A small CTC image transcriber, trained from scratch.
Training: adamw at rate 0.004, 29400 steps.
Data: trained on short English words printed on busy colour backdrops, 22605 training examples, 83.2 epochs.
Rows from block 7 of a small CTC image transcriber, named by matrix and row number. Each number is 128 + 24 x the weight over its row's rms, rounded and kept within 0 to 255. All counts start at 0. Numbers have three digits each. After the name is the row's rms in percent of the matrix's.
After each channel's rows are labels from the 100 images, of 14976, where the channel reaches its highest value: "top examples" is what is common among them. Only what is clearly more common there than usual is listed. The data: short English words printed on busy colour backdrops.
# sq0: squeeze pointwise conv (model.blocks.7.sq.0.weight, 72x288x1x1), inputs 116-173

sq0.21 125:092129095103093110105146086087148124162076137156146117145136136135151144144133133150079148128133115139142151142132151151141083115122086081082113143099137080134087082110106127
top examples: the letter h

sq0.36 099:128125132131123133132132123125132135152116125150127120129126127127135130130127126132128107147110146108108155148106080100086099119143152110109084196110149109099133175109163091
top examples: the letter r; the letter a; capitals

sq0.71 100:163123162152160143148116162163122130105157121105118127120122121121113121119127126118112119118107069097124098133104135087083105146118148129112140118117146117150100149106130104
top examples: the letter e

sq0.6 100:126126126126125127126133124124129131136122126138138125128126126126133131131127128131101075127108123129130139103006100107092123112130134113087126161141148124101136188126163002
top examples: the letter r

sq0.51 082:119128122124120126125131117119131128163110128152131128131129129129134130130128128132158133135138166149113142199143095103176119131137158144152114154093051006118150106129125131
top examples: the letter e; the letter p

sq0.19 094:143127140139141141138114142140118139102141122104113131120123125123115116116127122118096122102164096094176163134103134148084105051120090072030140204124135147125100184173182100
top examples: the letter n; the letter o; the letter d; the letter m

sq0.42 101:093125094109102111107122093092131128146086121136109130131125127127132123123124120130156157121083117132143134184169142116159127112087111145154113124115081074138093082091122157
top examples: the letter o; the letter h

sq0.5 085:130131137132126137136138127131137138167124131163125130134132133133141136135132132137114059180140164152081118131087092066108130131163204122127113116119132076096146146086139090
top examples: the letter o

sq0.1 098:139129143140135142142138136138135121118132132123145127133130130128133138135127128136120126084054116151187145142141168113025083084115122097097154141117135124165101132098084145
top examples: the letter y; the letter b

sq0.53 091:144125145138140139139123143144125133137139122132120130122124123123122124123125126122163110130078109133142137146133132070124111144113138138138123134113079070151109126083125142
top examples: the letter e

sq0.46 103:113129111117116118117113113112123117090115126097107133122128128129114117117130126118054150115128118140153095093110143151178115154095105098104103088135123156119114094164118116
top examples: the letter a; the letter r; the letter m

sq0.23 094:137129137137138130132125137138123122112138132113131131126127129128124128128129129124118149126091118190154126091078111121126167145126120152149129078237185141134103080125129089
top examples: the letter l; the letter e; the letter a; the letter b

sq0.16 104:128132129130127130130145125126134132134123142138165127136137134136140144143137142140121112087140143106140114136098138134110121122137097108127110119126126106127171210157154087
top examples: the letter m; the letter b

sq0.22 115:141122143139142135137097141142109130052139115062107121111113116112096101100115115103125133125110129153141155112111093125099107104135122118113130170137167154107097144135136105
top examples: the letter l; the letter o; the letter w

sq0.32 143:079138083101081112106164074075152139178070143178153122150142141143163160162140140159118092152144152132139150117097111136134119118161151122129146111129150088122144102103114108
top examples: the letter w; the letter b

sq0.28 098:100129107112102121118139096099136119125087128133122129132132132132135137135130124134144160140104087144136164192146157137080082079083109119147096183120111073139083096094142140
top examples: the letter o; the letter k

sq0.7 092:119127118122122122120127121119125125109125129116127135126131130131126128128130126127091120113180102108161092112107183136116115092076098075084137150123124161133119183157154126
top examples: the letter n; the letter d; the letter m

sq0.18 089:132128137131126136135139128131137134173121129165135127135131131132142137136130131138150113144122149133105135178120071071154111137127164147143104155098069011113142149101140108
top examples: the letter e; the letter p

sq0.60 112:110131105111114112111135108105133109137106130138137130132133130132136136134135135134076081130090162094136136122099136123129107135145155074100087197068149120128149202136147094
top examples: the letter h

sq0.25 111:103127105116112116116128101103130122130092126130121128130128128128131128128128127129101057117104170140107112118105126111171123169143176110128120148094099112119151062112108110
top examples: the letter r; the letter b; the letter h

sq0.56 097:132127131130131131130128130130128132129128126130126127127127127127129128127128126128097095117133113119139144124032096119084119092126129101056130186135146131096122187141170028
top examples: the letter r; the letter h

sq0.14 085:134128136131130132132131131133131129159124128150131127130128129128133130130128128131140115126153192147102105151113086090189112163159176144125132146101072050112192139132116104
top examples: the letter e; the letter p

sq0.54 095:145126142137143134134110147146114129094150122099117123114120121117111112113122122112135092147068100183148146090093118073087124089112119126150102134168180141119086132109150095
top examples: the letter l; the letter d; the letter p

sq0.33 094:136126136131134131131125137138125131116139126119116120126124125124126126125124120126128121151062082205150168074084089124109157115100107140148109089189171106126074106136142083
top examples: the letter l; the letter e; the letter b

sq0.59 099:108129111117111115115139107108136120117103135124147128138133132133138137135129127140122165122093068103163174165165158178127088101057081105151124129069080111157071132154100143
top examples: the letter o; the letter t

sq0.70 094:133127132132132131130126132131127131117129126122128125126126127126126126126127127126113070134082130156124136076033086091079128102136147122097112151153164139095131171112167026
top examples: the letter l; the letter p; the letter d

sq0.8 095:122124120123123124122131123120126133135123124137138124125125124124131130130127124128096094129155122071144130125081136132092101104126119050077104179103140142104126184136188088
top examples: the letter r; the letter n; the letter h

sq0.31 088:118128121122117127125136114117136129159107128152132130134131130131138135135129130136165116131086137137126129165135098055150118139112158153149113138107059018135126123068129127
top examples: the letter e

sq0.41 113:110124105112113115111129109105126112110107123119136119126125125122127130128125123127127088131122139093141106095106157134112105106132138074120074142056120130113142172126170098
top examples: the letter h

sq0.27 097:157122157150154148149106156157115137123154116113125119114114118113110108109122123110080174154200151128086100182131117129189109165136132127140143114101067095120131078150096124
top examples: the letter o; the letter c; the letter k

sq0.29 105:097129098113108112112130094096128116097081131103144131125128126125118133129131134123122146106076158137072061132139148089108122152152180139094177096120160130142141126086112128
top examples: the letter e; the letter t

sq0.12 119:098131099107100113108138094094143118148088132145121122141133133135143137137129131143133139140106114148158123099100056108171120112043070146126160143117089096091115071106114091
top examples: the letter f

sq0.24 113:119128119122123124124126117120132123134111127132120137128129128128129125125130130127109032137138146169110127123092121071138138170139187110130101137102076064105132068099113099
top examples: the letter p

sq0.64 102:148127150142142142143123146148127137129142125128118126125126127126125123123127126124147089146121104128125159147104096092066103102101135117127060179125130108116121159131162104
top examples: the letter r

sq0.66 111:093128093109102113110135091090132121136083129138137128132131130130134134134130129133111151127127160138121130157128084115153090101130149126129113163080092054115121040112141119
top examples: the letter a; the letter p; word: soap

sq0.61 113:121129121124121126125138118118133124135114131138141123131132131131135138136133132133111118135110128083121145157117098123100072118123141080114062197052135106120128170119157109
top examples: the letter a; the letter r